A small image captioner, trained from scratch.
Data: trained on patchworks of several textures, 72500 training examples, 34.3 epochs.
Rows from block 3 of the text decoder, named by matrix and row number. Rows with one number belong to one attention dimension. Each number is 128 + 32 x the weight over its row's rms, rounded and kept within 0 to 255. All counts start at 0. Numbers have three digits each. After the name is the row's rms in percent of the matrix's.
# q: cross-attention query (decoder.blocks.3.cross_attn.q.weight, 192x192), inputs 0-63
# k: cross-attention key (decoder.blocks.3.cross_attn.k.weight, 192x192), inputs 0-63
q.54 119:113161136142118121133112135161126087152121091090096101109115105133129129102074144122092097149109127152145099125162101160078113131124102128151154160143144097120093128113115106122133165159132140
k.54 097:163095105128108104099080100063098077116138161075141165144052126148147111130128195109165174126157165104149171126125116087181112120130170185144090122127131188105134087108149098171086165165071151
q.55 082:153104125102089135168122190100116149111093173092195114135197110129073091144160104153146109118123106138073108152119167174040111144168101093141162152150147172129117122114081132208112098119070163
k.55 118:166148118164114156133124124131160033128174114128204170159037110141101114178129119138089141181116169133123083165134123109172144151118147115127125130135160115154133084121096092125045126118015126
q.56 116:124124139138141147172087130140115151128127163131128116116090109092021144165066058166102114149102100102032191115126160135120067094145129122152158115114127165143149153140115164096115109153152120
k.56 099:118152101101176119136166164106142098140172115077165157138132177180072088171138065117139205153118099155060171150113089133088152110105111171111099136148108099112139140112098151155125100146115131
q.57 114:172072100142123196119135146107162163139100158074132117138136188113057136161168126159126103126111133149015139110132096118114186119120145121064137130122167093169155138132123140103093147124127138
k.57 091:092102121130179136174230138142143070112149151110124128150080158157124137168094098168093154104134161126076189056121130115175066161104120116130077096132185147139116115147100096164095067086084143
q.58 094:131113130129082131126128159141137107115108160059118127123110158129115082156118165140148102125116093152105100137148111165166206193079093114112180124089169045148085143081100131134162179101094156
k.58 124:203071103170110150127135124113131064129140089099124153157073135147117152118105120112106139122128174129140136152131117096166123136117147159122100104123160144124127085126120096153031131113074166
q.59 082:146126081130125129155094179140162161141112135105171153133176116122102105113142155156138157166131178137112096065132089149037178113112082134090124089133101148152118105113073125126116117167055176
k.59 120:160147132146095166114147120148118041123171107130203162150040112133135113142143104161116133177122147111116102157124142102181116142145146111111137137128124140152137108134099089124026128122023123
q.60 114:146210179169115144117106126127103045128101105086142157084144147114144143155114121132156094156146162123172055112187118137142222097135150087121142147143093115150120170080111093112127137154134139
k.60 114:117065147113108160084073106102108086134117111094122131163090158120118166049111176143157094114131125130125201087137147104188116141136108129067075089162148184110112102158113082161072197142111169
q.61 120:127124156127129136121103134099101146116104175134180153154139160126071154147162123157160143124126157119109179112119165133163132093173141117137119094149115180155126107155116168155108106112117117
k.61 102:088169124156144197151140146210189159164136045193102110143170162105105139181114089133102109131083126141102102116163136161109132171119090085134141134126156071144079157192080148129111086119162151
q.62 107:107148181132125123181075147083153188151110170059135139156127102110113122187090202134135122133102107097107118111163212168098081066150106142149172097145144124142105097126078178119149122154121129
k.62 112:201103100134093170159133112144117037130132145091149157154055180147108150146162099098141167148100180127102115130141129110165127157141134137137115119138180120143130114123124136167023104182074164
q.63 128:144135133127122122116139137133123116115112111104115113161127134130121237112138158085100143198103151153158123135147041137123080087130093149132117124138158076153112104155129087144166177110133144
k.63 097:134116061159105113119047098046128081128136071147142151114109112116171093123094190075141138126094130116206227123127076078167126132123134160184096110124128174155091095119103106138100139172091129
q.64 106:104088106054142123175138112122141141099109112107118106111134144134141119152219133130113143126151115119136060124091089114079162137112094149099113116127166013115167079178125139163162114130123132
k.64 107:144168168149076065119142129118122101118132190107179119119116151113140117187140064119092126155146111114151048095155085076151137124144160093150137135115170120142149115086135128115131121123105097
q.65 133:126053147101112135145131126062109134134115164101154151199111132160123126081173192113139122107150119130176091145082118154154186190124099122079082183118120072118134074152118113172172150091125129
k.65 105:137111101141099131135159112156115136137052106093081090150107152091173163105142137153136093138138162124205091100125164109166108152143121044160106069150152084170149126165077126121148093121122132
q.66 120:120153061112128079138115109155112101118162126130123129129101109134194123094098162093111145106138174156199138146122135129103073115117096155219103119112112167101169096122113090152149154076125119
k.66 092:172153155122080079017045066084120130132092178137155133141140145132171095123182098123167100167120094117210088147111145101142134099132152142156150086133115109127119108092122140109138193137134135
q.67 129:071119065148106083127144128171133180124141138131097101083105121128139068153090147142156132090125096142056208115142150126191099134111127141209155135118170152109128156091124160091142144100116146
k.67 129:188090108143144167126155157126141139141150081117089131100122101141117125118137117076137172075128143119112132214112139155082099102103153193140169154131126124113139102095169143125118110091144136
q.68 104:145068036109129174115144141160155164164130105114099123152081128092140163144137124147057130174096130167090131120148069112112147063091109198088114124149178111136174095121135077124123138112129157
k.68 092:126088090099177110134154087098099053132161151095140113108053078123167109126129137174113178094142132123162214107106137104153126115128144190185117128093091158157082109092158107161059076110090131
q.69 130:159204152139120109121143133195153117133129117119122115111130159132108080117137090130089116136124117205165167134124102124132138116141123116195154075163104145048115136140149145133094124130130124
k.69 099:120108176130156116035070138069186123113144132219120141143138114133119134112146089122118102121124102121100046165114114136088080109119119165129118133113129141086110095158091096116132159117127112
q.70 125:135169229160112168130082140139159139155111099083106111070110183107122148189121089146115111209107078118130072133187127140116167132154126128100171099126110070138085101137119090097121085185121142
k.70 103:174075117128102120186081133142096100122167134133143141133098121140101139118141109121127157126141164135112143154131131144170128103139157137147108157129167198113116119116144110147101126199107117
q.71 105:128193103169143094098153136160129102090119131079131139127149172167192159151133167111178150080099198173145104149157095146103123084110147126147166094134130148140128152053130133097154160142117130
k.71 088:103179106129102175145033095049111107148144104185150153142126136154149146155097160089151095162085127128130176102142186129144171144129124151153122119074126241126149136130144101123107219109130136
q.72 138:128105082109163136124182117138116121132121121150124142132167067102124086069119159127110128113156143143071134088091129120170139081098123119131132091160160166107144204086123141149107176082146120
k.72 105:128113141113151105037232118103156088111085092088093104142121141128141126111107173133098111081131116117109143088100121076103131184121092173058121107124101093130120118151109141148074093064117182
q.73 106:131138105097135139087134117122178130112141107141132145150124128154238043143114140133153137077155116132093153155138140109139139149083144163080113118135134143099153144062134120096118077156121130
k.73 083:118173123085119104166144132137046139110118144134130111149147089136166177125140141132099103160118133137096066123137195142142170117191107132162160093131114201134169150080198150128131119084153145
q.74 115:115156194101149104164123108091116095134122116114121153164140056144124112060107141076134140157136132082252017126117151150130148159094109104075118149095090125115093150158133122127167147174139119
k.74 090:140132149120074134116117148137100139124073098052143131148106150106127152095136161193200098179129156118163117101126107089138125124155116086046098116107109100119149179196155106151131179180135131
q.75 109:070130107117148110120084103189118105145103103117144121100128111142143084095135126155120114077150166158139156135115165143079096086157111158209096127177113170072164088098125136145113125177135115
k.75 108:089181144118118096086086100106115120145111206138152126141125161135162101176169128138160158150158106123126063068122154134159122150158160152156123123135094184098127122108125141150144124090117149
q.76 092:114138128145132160117119102097088097100117132140139110050193137101147077112134041123163114125169110126116084103158145110105180162132131060134121155111138130129185166109142082102133149132132123
k.76 093:110128167136105122115128115111114153133094255086142128142123132130123129153111119151107103130160106138119113065111117099182104121137130104040131102157150162096144117102141113177217144114160144
q.77 114:174120026158149142139157133142053120116146150132125154169106142110153143110157103144122122103163162210133119116082058118157149073105124140160121141128107197058167118150137059181137127052134124
k.77 103:063170133104181121077105120072173153143117026125127101167124096122168163136164131150110112120151105131185157101075160136102171097107116112137089117079091087144103134125111106155168149122143128
q.78 096:121156125078143090150117135085115091168147095136102131121148016126108154059088173118103140184146152077093075104136105127080093104124113127122120128154127087110089181117114109156130101135133119
k.78 095:133174125134101085119169104145094113134117123027147152142080120118123094135133173132114161161173150112107151137145064088137132148136102111076131173149097113142166155107143136114101119135095123
q.79 107:142185138163105114104121136095086120137147128142142157088117143122159162142085154092152132138138139125192116105168207108196135143159163110171136140098117200150090173138117105138146119056124131
k.79 118:171069154148115167111099112179157181148099096142056113112172121109094138074117163112125108075105132138153176160115149166083118131089119117099144133156173075125092139146139147120145149145178148
q.80 109:120181151130128092114163122191112091150160121111146135112125093147213032117107133127122100096115083132160081162111147155122122125126111117150141124161086168090143155062126123124090100159128135
k.80 089:163154161107094135092103150117126100113143124110148121174086100135098161099177153182166127157138146114109032180137180122142152123137177132116154141137094143113184118124179134129094196091118133
q.81 105:152104136109118141116156140190180114140123131106131137133095174137143094173158152155099135175124103153119121153136134143161220142115097134080154045166128093132126109083121132135109120150120141
k.81 101:176079121123112134109137126146114076126150083175150121155093115151121165112112097123096097145108142128119088156136155130127139158130118155171121116123118157145102085154096126120027126083078159
q.82 090:175152150144107110116135143155168093129153149114139122137115124132103128171062164132098109088090133100132126172132215155073145162161153110145197094127097152169085135089101173128096113113120122
k.82 093:157101137109127100109131091153150058098153201148140183165112164184083157104113119142115093169091159128085108136186166118127149187124144150149080085137180110110126091175068149128064209126068163
q.83 112:129159213129137142083107107087124120139133086196120121101179121136127232118122153095123160169117152075156135119151153098078038163191176124104116128116127132197074105153144114128121137143140109
k.83 124:092156127116123094178108101179118196128109200158100124072204123104120076133119174129124119118122112139136161122140104162120124133132104111122167153136123137109119181127133164085223122162191095
q.84 111:096110169096124151121075127088171136112096095118142145106164136161159106116198168129158140136196157136122096112147096137121203177116089125084094116158137075135124101078118111126150129173105144
k.84 093:157108104169052138119140097155049104140110144125161124135107130108192126122117150125093105161118103136141084111133151107205102150172129108126150097144140207128140117111079088125096085101074153
q.85 109:167161097124124115105189117168099058099163157105142130109123170105120165160086137075100154186071119148156079176169158124106079166123112125162144111090158161152163180109129123109100163121139135
k.85 101:153136189150105094076072105135138092131131161131182183121104148172018090104118090155168145209082137122156179154109066099138115117056127178096075110181103129131112102155145138121076209093093142
q.86 095:079098114124135111172072146101130151119102147079132145100125089122103074159124181183167112100171125106043129094125129158114184094120090128165160122162131068120113128075084159127167116135104140
k.86 103:192124086146093171109163118112105037125149103069157162169059170145153144146131085085097150153135153123111097131149136092178130165153149136116132113140150134137169098094089120146041097119055168
q.87 129:076111179122097093114102115147141142116139119205123087087153096159159037115107061138136120053132076083139205169109200131108121184157128108163125141136095142103098085125143155122121104120118126
k.87 117:157113103139131126131108137144140172108148221169103112101166091124146110136130127093115089099144105124124005200156149164109126137171153125160197143152144115096132112112124151091187141133179106
q.88 125:142048095075129133181139125075083125128147140165127112117127057094089133096118106111096113146162065085118064113058159117126123163124099106101113194093152107124134139202131106183151116056147123
k.88 093:162114169126128052083208126151167127128095179010124116120105148114111115128134132141089138122161130118171119103119054084124151130097144077094102125154156000142130103105105152133156097138098123
q.89 113:096101157104142130128157108147073110125090097159110081101150120113166148114193061120115114144163090143172088152112132112133112064162105132127108159175134113077145063173164083167127142118146117
k.89 100:106136095099138078125043111097156167137121130147125079093154094079166122177128175099120104097177105107212103083140080131130185156139134132176135169112134141127066105123153143154196122145159122
q.90 108:099119123130155124132063115077136152144139104147090160113076122132100145148088156191147138112162163098026175061139116115168133134117168158115149121110115116130078141116136129116149089137145097
k.90 118:085153114114156108164172140161102213133122109087098106119204148136142133150131137096110164102159123148088177101119144175085142108126097128127140137117120128090134203100145170125208082147204142
q.91 124:068028084084140120168132116151095146106129157138114110158094098141130092114126115134108132078130105148119150167083142151122105153092078160156113149123150119092188060110125136141178172099135122
k.91 094:170150060131114075112121109063120121117120152069149118117110151136186112213148094094168146152143108134211073143118127105137157143147168174194135086130122108152152102094128167139155103109139149
q.92 095:092086195146136136136118119107104125099095142085133127084104181141079144148182118159157099115129076110082152142119106141201189145152148099155135118134127015121119125115138136149178147092157108
k.92 109:128114103129127110135133134088145217129087113108059088121207183125128136118096113064110110079139115141145140127139107136104115149106119118145130118160152127108157138124085161108230090121206122
q.93 089:111139206132131156123113104111109115096113131113133121109139171148121054125187021129154123111156080159182119141124129126200195152111141113106125130121135100037136142156162119142146141146144117
k.93 097:104110155134119145126103181086150211138083139131081082134197141117122163147129107120132122091152119130147079081107110125109102090139098116096118110106167141088120141147154117172231117123218138
q.94 116:136113120133138138138140099160110076126143104108107134055090131127129091125101082144107085134152115129133059161137124132152229154088118125123143118121103075111187166084134103096137133140154121
k.94 109:129085174089113070056143121091084144116113155045131107156126158147120160083134105157157107131168114131127149098112157091135116117134136145094074068167092159111160121134126143148140158087120156
q.95 112:143106104106118102168195140110048092098145164109140116137125071098146114134100094106133108109127061104141041176100160133164137138092114094105159199083150141143130179146126107175158144052142134
k.95 097:186113135131128134127119137105189060147133102036145144150070119125074164134088158114095116124123178130177143110144069069101190152083149142109067117110174031166121087126155128183087178121101176
q.96 110:046135122147123066127156130149110178098125210155107136089106161169085126135136118116178163103122143125110185156154116117162165171100137146110139158057103122138116115132124162124199129080127124
k.96 137:142084115116146129156128136119152143156091110145095087186159163107133211096121102129110134172116104116098134125109124103115140130123113139170084061110112135078134148101095108145109093093176176
q.97 104:126144072135136103119169139204127173151157133128102146101127096165142141111172071173122107131130123160127167174100109117121106053104118152158114093146158195118142129086117083122077062148116146
k.97 110:136097132165170164124066157121142163100097075186036084157132122131147147115144111125159142117117124106070091103087133172139095108098130168147096106082097146116157155113127123167104152092138123
q.98 120:071170164148118089146111137118128155129131144153101109111128147102066135184054120127160156125098106098101201087133124129165093176112118139153177123096103124158059160159129164092162121146122133
k.98 106:126133122130154144128118152103090160116159096084157125135136135098149171124130142106120210182105116125080196131112069089124137137146133203117096093091145148075123131062106120137139109166125155
q.99 075:194050144132167122123122087095120082083144116125100126115106166099165147148122141127115105153202064162119114108095055101163111161138129058185112202155138064100172075149147104087153137106180077
k.99 090:023098169084182104115131088114113102155146166128180129136167155034154166111119161114140127134154118146141099088161101125111157159147160101114138162149159126087118085116136108123139118131157168
q.100 099:115133103103120096186122114045088106090121191128172112188157068111151140100122166104199130078134155097124123050148151104142098105139144119139145160149123117109116165166108131195149155056125128
k.100 090:162177117069141088123175112115164100140146169044192155131100099102114136121085113124074116114141111135146156170175116108081162113146121044077146181142147068171097117104134161141117124152131116